A small image captioner, trained from scratch: 44.7 epochs.
Rows from block 3 of the text decoder of a small image captioner, named by matrix and row number. Rows with one number belong to one neuron. Each number is 500 + 40 x the weight over its row's rms, rounded and kept within 0 to 999. All counts start at 0. Numbers have three digits each.
Before each neuron's rows are labels from the 100 texts, of 14848, where the neuron reaches its highest value: "tokens" is the input token at the peak. Only what is clearly more common there than usual is listed. The data: larger renderings of crowded toy scenes.
# fc1: MLP up (decoder.blocks.3.mlp.fc1.weight, 768x192), inputs 64-127
# fc2: MLP down (decoder.blocks.3.mlp.fc2.weight, 192x768, transposed), outputs 64-127

tokens: "green"; "orange"; "red"
fc1.518:471543445444527496448453438561512540474515525445464586509567475507483544542490526502485485538525497397526481516492501501476474539489544526510575433509470471494488580493456525534482507573529514
fc2.518:385550510523563540492470527559417547477491537501500476506489463478468490510526526462451416458498510544584415512561500462497482545494534508550548552480475509486520488562431530489521494513539546

tokens: "striped"; "checkered"; "dotted"; "blotchy"
fc1.540:545446475543502461465499506500483459493493495483565499489552538494501539517520433481437556497516584440491494508475589434516569519487422511475447462498517478477523514532526515485523448465542471
fc2.540:460597485521473534579490540483452495530525449514432444542508531482511587507505463499541452525547484408475529542516487531455583469566449457470566466444559465503480530531501534479550484430492509

tokens: "glossy"; "matte"
fc1.570:461494533502485510520482570475449466506466470496571525462437536516482474543584478436547560465460485559504535548486538499445494508473506472458524576548507468499484466522540462431507437482565463
fc2.570:531517567509538551533541504575535494498484563593463555467448493471410487511516451524507533532510544524489545494500455494464486501499491443479519539496509437465491435507514545450500505516521531

tokens: "umbrella"; "trophy"; "lamp"
fc1.229:505474476544486455542476492548472551452460531459452465574512465534443471517506483507473553555504519456557430563444500479511492535519559503536521463507461534506459520547487523587432434453553445
fc2.229:553521548513455504488514451550525458486415490434485476467523548475521464529518513432506365534465434524445530463517534538502432476507525528523481526496522490513450451517508503521524525510478478

tokens: "matte"; "green"
fc1.106:549568459454476450414536484531532517513504463551541476533536444476494533520538489443471482486592424503452543569472484464496507461534508550509531468469513480482477540520568472498538464516537559
fc2.106:510457512448464508540468477561456545470404517473564456503491493574549477457548552515438529507498473492463445378504470560447548511455546475466489520520528529459491476453461478490463521562525525

tokens: "bottle"; "hammer"; "trophy"
fc1.615:433571555509508527464496478575504485482537512557492441389462564615474479502540469446542509477549531488522477504562451544502435426527521451555519554476500511454511461516506522464500452546514522
fc2.615:474543448460548491449474528466528551399473507482470514503466565490567436554511490483470529486530505475470478568566510562393579473486546462517484539469447468474497416456515534479521517484481523

tokens: "orange"; "brown"; "blotchy"
fc1.439:510477495537486536534509533509510516538516557477444468531505523508466467541482593517559397484511502478565460504553397482467526475471468481424497529556451480506459468500449526477506490526421517
fc2.439:557516486441444476593526524437437525435551512544443529472481479496466529518507515522447539460466484489507505496525499488553566505525528545474473430472551464562479469524517475540520434520427430

tokens: "bottle"; "barrel"
fc1.268:553570507477553512443520492459485535517441503480477528469458496578457454467534524504546477501425457515436506581491485530446573458500502535544491546458555524530485487568443507566466472432521543
fc2.268:490531554523540493512464542497496549429498450486433536403514487501555483491556440483493458487511503515518569549514519511507564448486476461531561490522468538520564495623507540475500460482503505

tokens: "striped"; "blotchy"; "dotted"; "pink"
fc1.76:532441605403467439558464466562511463511530473474454521510478494553463449458576482530528568462437550509383471523567442489456526495528486473551490457488544516555553513453456511457534514562561509
fc2.76:435498461535495519471520521500514536505467541474482472487432445575523504454551557541407546499551532492516530480482520507576521482473477534489512505495481503484440494544440503507520520483536471

tokens: "blotchy"; "checkered"; "matte"; "orange"
fc1.100:567423510515447533531472566503484465496551489499507531525465479489472477502498455434456524527511488510531499503476471508459505471505487489546560475543489539410449472520517544521544516550453518
fc2.100:517462516468473571563580521548568491555443522478454549509547506494511517451501557443466444445545480465540495468482453534546479544448480452468532475466473470449492550497431497503505535483421508

tokens: "black"; "brown"
fc1.257:459459522410488404570494478446497502516502515447448531474488519487422495494462451495488505520428511499446465485533568429543421456493508544508571533473491497435529485485534473503496494512503457
fc2.257:480516454457479538500486343512522472489490501546481468480451575491508556460480467504544481546498552492505485435474502516530429472495509555559560557503489514506493496526475451456513435482465437

tokens: "matte"; "black"; "red"
fc1.585:536495533514503540512449479519469555482481611451485546475477537547549515543527451551487501455437553461523403508503486541438437456487546502498552529515474499480490500484487513446525574547521522
fc2.585:469537491461526556500569541455473500519450601421488454521434515501503482479481433518483537499501488529433499500533538471467531514572476488476502457473485582572467478514526517455487521512530545

tokens: "orange"; "brown"; "pink"; "yellow"
fc1.758:549530478503547472493496483474434523480488486472479478499488473528498452527472483504488486523485475490595530543530448496512505582427499524507454519490451479491501493450425472581559463565570505
fc2.758:431540563490478496451434468537454501551574468486492542447491550565514551471501521494463482494476462464475522554474475550487465543494485438539485491516547509482485486530517507552519570516487443

tokens: "checkered"; "striped"; "blue"; "orange"
fc1.730:564492422549507438516531522438486523439487491508529540510537436460559426447443508475456534544497516468509486598462476441507454468454494532472563525489515481522486456534527483488541414496575500
fc2.730:514433453560403497505481489519447559546546549455503560539535454491505513462466478565509481490567504540487510492514531518513598490515485493452514537517478468485563490501446468481571508513435509

tokens: "candle"; "boat"; "matte"
fc1.703:533528456467463431494492446516413500586496488497511464489460475540500460431558519489487474513421476502465455484414472497443526512459599533569443501508544565565507505535503553494505529519481458
fc2.703:486497485498517486439481547521553507447549412526479453426482464458538463527494496453484536525491544438517539476498463528516437489465513502575488483531541561548491507515571461555446519584483555

tokens: "blotchy"; "glossy"; "bottle"
fc1.132:451510455427490513478497551475463483464461519500518568481449482455569457484432517508534568473490501459505484471516486497407520496494499567491482536456496465517468529463467475468527472510493474
fc2.132:523527462507411488446526495482500604524549488525472462482451535518441508543481514441408479562519440532417508473519494464487589540484550458563473445488451460525545498511528549456501531499526466

tokens: "candle"; "chair"; "airplane"; "arch"
fc1.243:518463514516432510469575480522478488527490443498481491391556510492495444550456500501419513551472486508473500530536502516459553515557535506511518491519522471461517540494447457518444523530497527
fc2.243:468592490466503487505376519516527530482528484536544453507507514538523469550493517502549503497543394433498559452497514488477464502389501455522537422529496481475539469489508495522491493474484541

tokens: "umbrella"; "mushroom"; "teapot"; "duck"
fc1.282:510505467538503487577508455530429529480541455463455513488461580492528467588442516499551533549520522574457521534503526509511461483456441530510480508443449528555498454495485496536421548553464425
fc2.282:501589491559509525470511457465452473566455558520441557447427468512478525524444484543557524509499464534541509525464446501516582519514515505561556418554507529481472585481451503486512424520457524

tokens: "black"; "purple"; "blue"
fc1.151:541568512519509452449500491502495485527499556466465494515493494484461597528534556508451517486532516485532534440539507554514491483512508507497522468462524475513461574526509405496477587510545472
fc2.151:500488530542496487598489484510580552577469522511502538491565440494494537475437520498513446571488477549499492516496532577481542461517484434485461513541394510464522461530488475486503439462519498

tokens: "a"; "brown"; "grey"; "green"
fc1.558:437477545461461467478533576520550516479502513455510566490488461483524540454514460530488465504568494540498510560512518498526463487445501525444521561398500464483530492495526474424431503530537482
fc2.558:525496444408458526572414443564509500521456455440525531549510431493464501540593503439499506440531570452488550466529470539476488467492490516479539513444492520482563533471450479561501539603532536

tokens: "matte"
fc1.495:470478516457529475578483581507448362525496539586465504507504445467502541466562535523458566488518515478454496494474461506492492472517494545450491506523459573460499539524519500474477530519430539
fc2.495:468450505530417550475652454472549459513502505484466556521517480487541501480531530506452524515415502597551466522517546512515539500461478498455512518455546453429451420573532474489536534567464543

tokens: "pine"; "snowman"; "sofa"
fc1.446:519512507530479511464496533540505569508459500431473475459487460496454537449408502435461551490470431543541483510451590562504541464473467519473505465450458489485518470593453454511479448440440553
fc2.446:494541562594562516558508509529515495481515509430553454523510410507491525488513529471445497481530437490466570547527465506530501456514481594440492510435495580499485546494511537488452510492488438

tokens: "green"; "purple"; "teal"; "orange"
fc1.552:543521534455505449511518464482450497557571502505443484493528496458408471488484459479502541538513438508516442520494519492500444574487461576500515555428574497482442501478523430497493501511531462
fc2.552:507605536497461506419465470513447481538510575532453424474457492489509546512520489451500487525452502499483473501595567455462476466541508502419504481464554555517473497534485446509513475506463487

tokens: "green"; "blotchy"; "blue"; "teal"
fc1.108:517454506454494472500488555475500529504480491504458509521476465511530480537565470490484522452437578488596535586554470500468563541473446499562524493478531497447503520554496466472491497417492508
fc2.108:536542503490452484399523547526481506530497521532554455535428453531504504514473524557521458535475536562476512502529417495446458513510515524518519529462552553487541498503533529568518532436580498

tokens: "mug"; "sofa"; "house"; "brown"
fc1.186:505521500492450497464530510502480405568438512444496444526566469544431570515414435551471501474503508517542415499445461496476469543432493432458527505519469509521508506481539533381560548571577481
fc2.186:418548498489442482467565532597446575459562411481514506517453495455458488469471440466486561500590569548484503437468474463496483473463508526562411546459491448476467514515532486487537511491533521

tokens: "pine"; "mushroom"; "teapot"
fc1.80:537548563476408485494587473462529596512502475545520509483521391526457539477413520511501441493491492458530573451501491456541456459444496539544502496464504545556463543427584471469532487506546498
fc2.80:500526498484525519534527489472527523516522541491542474500501526503479495445390484483510466498538512519476521515471464450529487461456417505585501557453573548573431581528428485540493503531417516

tokens: "green"
fc1.203:520443507556530506456515555493478602528485449468534472552507421494527432524414416430580483525468488475492480468544549517516520504557483530414530454446512473516489454472489464425474483490419507
fc2.203:484484489534473455405498477457423623480464472515516542471607510489502532494433545457536441515478464517476460509538490451516529452473463549529425414473500502479442532507489516529542533392545497

tokens: "bottle"; "mushroom"; "pine"; "barrel"
fc1.334:556553465491526533441475417513477533503431511483553475484471443439504525477538459492543495529497510496449564579501485461468542461429521614461508475494480467519546464533497518471517473487551486
fc2.334:527535401494512462474488491527476551470481472547456584504487441556458460514552415533565464517470545482503540479450497500492543489538488519537545484392539544521501491454518481516489522470535466

tokens: "purple"; "red"; "orange"; "green"
fc1.12:512499484486543523541497518545544455490521443557540521581480516508485496606564549576529455458497488540519497481517508504436408479544514551477439504505556564502541491474500472484470531475507573
fc2.12:499457545538488471504511466483563489493526616484485492495445528511473423458503429492524502511528559435521514504489495590469472525553461480507527469480479475449563529515534451520530488498503494

tokens: "ice"; "<end>"
fc1.298:558514492513470508491568491479403455536527530483439507489513493440491495521492525531510527524462506497522488522543533467477532485571501471456535450536602453499441473520532518520556411456493561
fc2.298:446439534525529438556508501464426526499442548438471444517479466568520469562495481535492504558526541435526533472479521494541489503559506556542588503471503466448508522521467462492494506577480466

tokens: "umbrella"; "<end>"; "robot"; "table"
fc1.561:496546574496458483484473440528462553590463457521479589439601552567491510462480483457530498511481502496547451461502535470501566483526571435542532489418491507428467509543517506504496496515516489
fc2.561:510559551551472476567543476482507483535533467497486473556541501448544559526488452463606491530533405504523481518536537487459479535533463497463519461486494512484461469519553477527518435541504462

tokens: "glossy"; "checkered"; "dotted"; "striped"
fc1.562:463462532489522508465511550571509551540465595452500576440546464539460506496548454452501497514386565495515484514463563527479522419536461520490468522512531519551525575500460491505486411501523511
fc2.562:483438567549446468500557451581535500546519538515545443469537533512551539524555488509487460530527490420527448541455483475533509468520448454502498491519476562537435480445526513479516473439519427

tokens: "blotchy"; "matte"; "glossy"; "and"
fc1.573:525508511435491521455531529556463528530485531492480469594515407468414471497516477538481442564508515526495482505491470503483512466555537509511457538563420523467491456521492473471433519506454496
fc2.573:452492426432496509546497536452486550437559484436533537533548566420508487514461501479533406437485492478486565542496455594482556495447480520485585454532482498487490456472467588517472446486518541

tokens: "umbrella"; "tree"; "cream"; "mug"
fc1.638:485500523517465487423545425545463488510505499517486513518444458485459499498472522499518514477482471546452470503459573497472437463447525434473460539395491503514499433465490458541524526564470524
fc2.638:446508565407546471492473513553519544504446530558447540454485474445522482490499456549531513485533440488452538446498554428470586544503455523514477517534490442456503511560551538566432467430486602

tokens: "striped"; "white"; "pink"; "orange"
fc1.683:484510459528440504516524518469499463536547502540382515522576522614509458482472482495503436498518509486535529491469522505505545463471519506498533398523542480544553464509445494517508495535491482
fc2.683:527467455553455501502501503459498528505468490496574560479501473559464575557493483494525433522468560427450552485500488488476528526461486542550476545553455501480498534494468553451523512438500476

tokens: "striped"; "grey"
fc1.457:479486460516446414490446488573490495529549535518466462497473459532454473458504510521442541473517606532522445470508480545430465472551546522532467562494514473530495498496483524482550519387602568
fc2.457:529491451528497492486532515532496486554508469572449567465522438458454505511446512601576483492556522538547538503518465442503513525578499460499587470515453487506501505474486548473448532452446507

tokens: "orange"; "yellow"; "brown"
fc1.654:514478428498470486512454473501497448480520452609557508508522504463461508456508449464442460487455466519545457561473476496458513547389519532487503544542517583516463541492493487465446502451533494
fc2.654:479527479505495533564450451442524507519546450529513573496452391515522602565486417511452585446499513489501439524442578531472522554464433534523496564465478516537530499524442405469561525494407467

tokens: "ice"; "an"
fc1.700:531562505511460562532545419508538522424486530444542535456537513481459471416499477514483512505511537489492451608551483498535481493510512467483550505543529440511521495561484480496490527514566571
fc2.700:513427497465494549459527547495458567521457488579540458539497430489437533544536496497544539541449508567515550492588533519551531450498473456512539466506553508511489439424478512467620530440518427

tokens: "green"; "matte"
fc1.110:516472529504434455401509434543509487438470497553578503521476469473549509415503469487500486545487514518493571453464473510483502494468466448557487423482543527520523516493504551467509486492477463
fc2.110:499512528496462550521518443434450488512511456459505455515436507500506439534470428448543479521550493495528523509550470548495498509516528478461441519481463458482540524505508427486483499569448536

tokens: "a"; "checkered"
fc1.89:467510450458453575569466562623484603495519479565506560442468514511465484511561498548478435472427606531447486531492473460503530427507498516485483487481526516431508513493520585440488475539530574
fc2.89:447457484503475515537528520529514480456477507500418488476510497560455488483502588539461549424460496480475569449495468430489535567587523525512495477521492548527470474418476476493429475458500474

tokens: "purple"; "red"; "yellow"
fc1.759:458546516551443514576480532525481493509510490534533497431586528526522531492516427517517470524458434480449512553564496548500481453511524578497515462494469529582456482447459506458558549491525498
fc2.759:553442477497524439542444463516530556501529534526466493584492506489571466496512452489482544478446542533464431430515558407474512476477487553507486481489488515432524434507555524510502486504470512

tokens: "ice"; "to"
fc1.302:509474532487464464504496436466487433486497504522471568533551478579556490498474430461519481537454426459487488487566511545444482513562539511482483500538472502489494553383541528517479525538483556
fc2.302:571509492519513564469453465479508485428506523545493531482524485512493506502520542459494431422503547540477445521563455544461520433536460489512524522473449451458485473473451464488437511535529496

tokens: "blotchy"; "checkered"; "striped"; "bottle"
fc1.521:446542535452555503530514461533533484498467519515494451521467527562477541501471526546503555421506471548456517520526443512482465494500451517521514476552421485437504426539524542513479530494520561
fc2.521:472537482478474554428490583482464557496459499529535506446536466585544568530493516569443472568434546428542600513464492509514460462485464558492487479502510475526506408546477563560492487546549500

tokens: "<end>"; "house"; "truck"; "robot"
fc1.577:539524512502501444471407452397481515503479480487420574485504485505520602453430464474446457472486476513515507487552522509482529510445511545446528525567437552565494497544472488573482573497471473
fc2.577:488537482506450495488473502518501586409463475492526489439504579520474565486484486560482528512531478537460496558511485497487391480411493452528529486470465550549460443521560467497575484576485521

tokens: "pine"; "truck"
fc1.657:521567509527510418550537463529473546572525512513435569559494522482491528540517541509492444436486486493576508504528490536484477456410553475520500563493477492498565485555527480448443486511530477
fc2.657:514499571496505540497448465499575478528556499447500484495528551501467549504565481426509531527461497490495468525442475505434491514458488515466448464524537465456527452528561511512520511437443425

tokens: "matte"; "table"; "dumbbell"; "chair"
fc1.87:483509539472442495485538571507496505494495508455468521519559409515497531495424447578553516556533486490558515474555444506510475495483501564525536476486463479500482455451514464512488491595558477
fc2.87:470504521462520498470518491405372481532449504465489496472478464506460434499501488449520556506526522422495541544485475521557514494530512475573458458522556484458444526493555533500412502429497542

tokens: "a"
fc1.619:555440504453588546521526469477576469562461498499505515511500515489563466486597505530558512440470559556482523446479532440474513447513451466477488467482550549504529461456488584416517582503520550
fc2.619:421513419502480516452507516487485451462585453465505544494441559541446520519469516528474440521436490513486544578511417521537494576446500543476529472469468464520508469471471505612517487524542598

tokens: "glossy"; "checkered"; "black"; "blotchy"
fc1.717:473527430387499553496519506489485505479528437518580525487444454502448489445541486500418510450476459511522404529452499514483415456552439580467485505571494467529496455446546507425494497493514500
fc2.717:476512523567521518491549493499529546517484543491499538504509517478530460493522421469478469570546578549513480476466502509509451566476660500493427555480454527446438506522502548563511499488568472

tokens: "purple"; "yellow"; "green"; "grey"
fc1.241:548502520431539505529543541490534463501550480595516477426495446593466456505510452499497404469472453487448501551526488503474432494511477544478566512537544468513534531459426463597497508497452512
fc2.241:511545516485425469476586514478489451520470576432497465535469566467490486568515454419476495525583597482539461514463494594497553449491501501450488530399525519472483489492585496505488451545518536

tokens: "green"; "blue"; "brown"
fc1.260:498459559545577456438531528493550497472504555515511489453593520496513450495483467431505509443441495466459478561573508486506479497496520537503490491530519477548434501487506497480504519506477515
fc2.260:584518488490506526469509543496500499562483464423532496532507484505576511518470518570444432493530525506544472491483445501512508467580511483546588482502515455407488482482525576502473494517493499

tokens: "mug"; "dog"; "boat"
fc1.326:474519531528461475482560430479427479520495434507486480470447507449502551479511493443525397538538445595432573528485526504471549445466484459492457475480494486493499500501542469586490518509458537
fc2.326:475534481412499481495445575524472541455523507481490497415465466495541435536522590560604452508460471450466470569493569488478612498482539596488532505513525492490510483511490430529459442483509532

tokens: "umbrella"; "mushroom"; "hammer"; "arch"
fc1.337:396576468565505416528528497503523500439466442442482466497508516471486583468536550486517470542522523508539543484474486476476531531427467516486507510474490531537548510462461477451519493471447548
fc2.337:487495508450491503467482516483452486471503412454500488492491521491488473450544463493561430500442448543535530507487492401578545458472505488520431496567501558573537504534461501525526464466522519

tokens: "glossy"; "matte"
fc1.486:485437518542486548473565491604538381521514498458504464584473518536433471486500509419490479474535540513551512557489433488420477488448495545522477492492447485456467483493530474541482527486553476
fc2.486:471528469493550429435471478527431554427462504491456495587514498529474449426512521471535550526534477499489538513588518471503456591580588497483468485477478478509464486500463489516469537498526489

tokens: "checkered"
fc1.684:486448456551439542507460504506548494458433481473506518470533447473505484545463521458488535617460471495464509515476519502465522549494519534456539560428536542468495486493533485543534385518481562
fc2.684:529481468560464449496502532511595448421473518534415458583487448520407497533436587530471538493533430444494528448497507506511528522563522539481456498543532476478530509461561496496485506513482501

tokens: "matte"; "glossy"
fc1.620:528486447549518527618542500535436514551443483479446418499616525483450477460494480519527548488526480501543462516502487576461513487540482490580441495485551477505499476505528469464457497514534443
fc2.620:470507562424534488485522466577481464493481491556435530495518526527431510440494511508497436533563545481470489478468538483524451512505390501507514520527519504396563485471575503494427519448490552

tokens: "ice"; "red"; "brown"; "orange"
fc1.152:552483488473479568514481477507506532462492559528568510452509487487503517516547568442482490490477387489477475513479505452443458471517509471552470490465517478476485519466432492463509510553563516
fc2.152:490470420509510504485436452567513502506472574505512472503514553519475473459515520503483464472525459520509460517508483551609463495462488509472468480526489505515583532545563514458528516488524466

tokens: "umbrella"; "orange"; "cream"
fc1.720:484498562506517568549524559500498505547514500493448515509541514484577556478455544472455492565487473554554495559503498517482517476465505516479542405527439526554551513500483528487495543451602494
fc2.720:465510448537502535463512566472496493506480526506470487492556560540531464509443427466483557490462512564430458532456489532552470496456519516500540493557501564462488520430531482548524457509531585

tokens: "candle"; "umbrella"; "boat"; "flower"
fc1.711:550472496565465499587505514489505466477474448535559529400504542468471526508525439538483456517547471520432513473454525561493560482498475456514463517454559455485520475480495511540477461441464453
fc2.711:459497482492499482470484461548472527466538519449499475500514512497405499459541553565508523550551516502493502509466416522557499553497534503456602403506547522540512446523520455548544520518516522

tokens: "ice"
fc1.735:543501470500449523573517450516534541471470532506557569483576528439438452550521507518484422534465515511500453505560477559472492480560539458481439477492472444460503531497424529522438531561532452
fc2.735:525507482542484550450561573530478526358444472495510526565546534528440527505416518493527461541456497521501475493479488536512566482508500413454506449566460413496475485482511483495471508537516478

tokens: "airplane"; "ladder"; "arch"
fc1.632:509497464547510468535489590478559491472498527534520568516546471469421536538429503460478474502459484450463475474555570526491547515524493485506472485439514491533478472476470503482476489497473525
fc2.632:439556554567457473482527554494529473470449443530449556510505527502498449454484494437530532542477515512471538502517565485472547548504503539463527592525478460454432545437556513500497437513516499

tokens: "mug"; "green"; "table"; "purple"
fc1.259:518540538506530447533492492512452520452491519416486416467442471470396507455555464433458529541526369519475516585447538496443498578519556512515509458452549543491570517496515520459530429487495553
fc2.259:514576481495539509613460520474518495436509437474527537487477398495437508529524472538498501524459558488498515505524499470444503483484482528483521489533439465490538500498500445555473425471495514

tokens: "purple"; "pink"
fc1.187:517540405504504513527562573543448528470466533419464498468471458465516501528537535490542550495505468504554577524524541577436502448418522498507517525490520534475502510444496457539568466443451545
fc2.187:568582490468465510495528472499513486503495496484531506458415503469470478567486478475577563488473467509499553431495436562444514469463420550471565527541615533535560541427541482577546549549540395

tokens: "a"
fc1.43:488513470487537525442518457481547506479507508536472475535417539505502519490442438471551469494425463446549520504455547546536420440487488508519544504500564450523581541491450441534493583500496497
fc2.43:524486526535552514472499439500510542437520511512536487496477489518505468403495466569553446491423504449518442510501524430521522530573458553496515483466529549513484530493445535441484545552442520

tokens: "purple"; "striped"
fc1.336:497491439538502515461489508410542492457445482462481503556491471513433506479564499466448419511501530471534600447541500546526508475513556507542476475523504500474505420524515494529529511473519580
fc2.336:578458583517444464456498561582465492482522513517510526561501524529556452478510512500480477478532526446572449558447507484557460533451545489552563483535492512452588447524459507478429529449555497

tokens: "<end>"
fc1.297:492469485436491497556525485479520520561492579498465480454484565459519524537503467483528513465493596500521522459505565533403509408512555560499463538486522502519467505535488519473500573498530527
fc2.297:548525549592502472424469497532521492496520435536527550399509548548454483475507504561479550552467538551535410430509507530459528544568556423569523401523445513516510518532523496462483497445532468

tokens: "matte"; "blotchy"; "dotted"
fc1.330:538527525458549475481527527527510514373444499536499437535558552487431517521510460527425504604529496505508519517547516454544541463453461520445462441440462505490555473537507558437545514531429511
fc2.330:531472483436552388492506469562503498516550493419496411445461522511519531534561504485518501433519441449504486467467507524543429531491467494447485543549529473492486481539453528500502550528496469

tokens: "striped"; "to"; "blotchy"
fc1.144:450471576476583522590513524532490477483489481494466509508482498529513443486367442553427491511502517474477490530437414566449463541535465499540503491442507531464561538482544597488495522527538508
fc2.144:444451519548503536507472471550471489598475501531470574518492493510522525544442508505499527442489497458483496551487556505497462542456432480528541515519422479413493463551514503416605537464439421

tokens: "ice"
fc1.455:484515469474536598548527503509526485510436535475492544541497510551433534501492495535537518488518580469481498539497504514442572465507505504555509562525490502480493522482471455471451476589411478
fc2.455:529466517540520504477557576470418506525521538483464521500502509446489467537523554515625449519389518495423516535504569578484496515526484516532497418455552394528485481496516491450566549490444505

tokens: "bottle"; "boat"; "trophy"
fc1.546:405400484459552557494552491509473501568467456541483482488447536511564510464516545517488495561507477404468463491496510449491519511466536506495490454503603501537566467511483419527528503486468585
fc2.546:502544501420438496503482530563467524498534520494466494507470550501521428510529501466574516477465472485450513478481606485391585474477445484511502455485538451527520528557456508512486499548541558

tokens: "<end>"; "glossy"
fc1.50:453538455510493527487499510527532490511454481507562501520566585487503492537423512562506517486452505529484488569449466511506526582485511471471527518456436549517366580485565574493560540550496512
fc2.50:549480612502574533449489559469496449488596496406524563505512481523536478457444517510557497475525567478462547462535485509519552546505479540487539502577445478415544526515445483514491566539476472

tokens: "airplane"; "dumbbell"; "table"; "car"
fc1.290:566550521498536522459482524536496515496526542509506506487508540528444475458461463543540463519462452425483477513499532446475520468501479525521470537482530550490475486577514546494492391404548509
fc2.290:499556526558529508474524551460528516502437457515461540442491511488476501499520497611483517491553553527466576481465521510474580429505559508492517528409493509461556492617542554468444481446484454

tokens: "ice"; "brown"; "black"; "to"
fc1.96:514535548593494487485478469460489485466437429493518481488510536480508519455528447463487568492452558472446447521527473523470468536496456469504527533569570480503474533507503444462513562529566486
fc2.96:474444501585547519480537498485548471489501452458494468504477466439458450468460455530597516448533468529531506592443570518496562576535501474506535528448469502539508434522515511550453492513432516

tokens: "matte"
fc1.545:502487521422481463496524537486462476464537458493546507486559502438538543402467518439524534530493504540461525524490518499491430486537562563434413484548437519508534440460513513479514477547483506
fc2.545:525519510507498432479566477478551470493525493458435498544533496498445474457496532467495535476472479535500513399466527538478478474471499537546484573487477516503501471561461547549552562521484478

tokens: "glossy"; "grey"
fc1.39:543513472543506461484555494517466503504495551497502507475544503486489550497527542551525555468541499538515492502526456469540527578475524534492530490464444519464499511428453443481465450520520513
fc2.39:480446497513470575522505508475509465513522502419485446505469474414560557550496467516489522527486494536612438519477436513445492480495500498481498496481503502558508429543496411464541480426432446

tokens: "blotchy"; "to"; "black"; "purple"
fc1.159:486488502509415495574529498599592550503524507489566489447464543430419541524560479502490556434477526502549528470441477569463511553469457564566552467485448487562533417490496462555489505552494502
fc2.159:514524434409451533511513498499482488521541497589451444454480536537517427454561491405484514535508548498496512545496565487548536496527518458576478527564559499519513485527571508453538516486579486

tokens: "striped"; "car"; "boat"
fc1.559:532428575511466510565497518521471548463526539489517457497488520482471422458465540587464488499513519450408528479478495573428481520490507531446527516544516441514495497528494532523491534492467547
fc2.559:511550462400501435547481476593443502521423459471436495497494484434487525521464470510542519500532512483571468477485550382488511529508456507560515490504462590518534453496520513451517441473509403

tokens: "striped"; "dotted"; "checkered"
fc1.82:541514468436479482517453427498428518525493497491503480555491501501502580488474514444520501444468474495504478496491446496466510433458530484440590486566612521604513461553520455448500533518459545
fc2.82:594499466567507518512483490521437449489461464504481516459553481506531519432410481532438460463451541538478493420475562526549513432451464513539507490507522474522469513476427429505538460482573487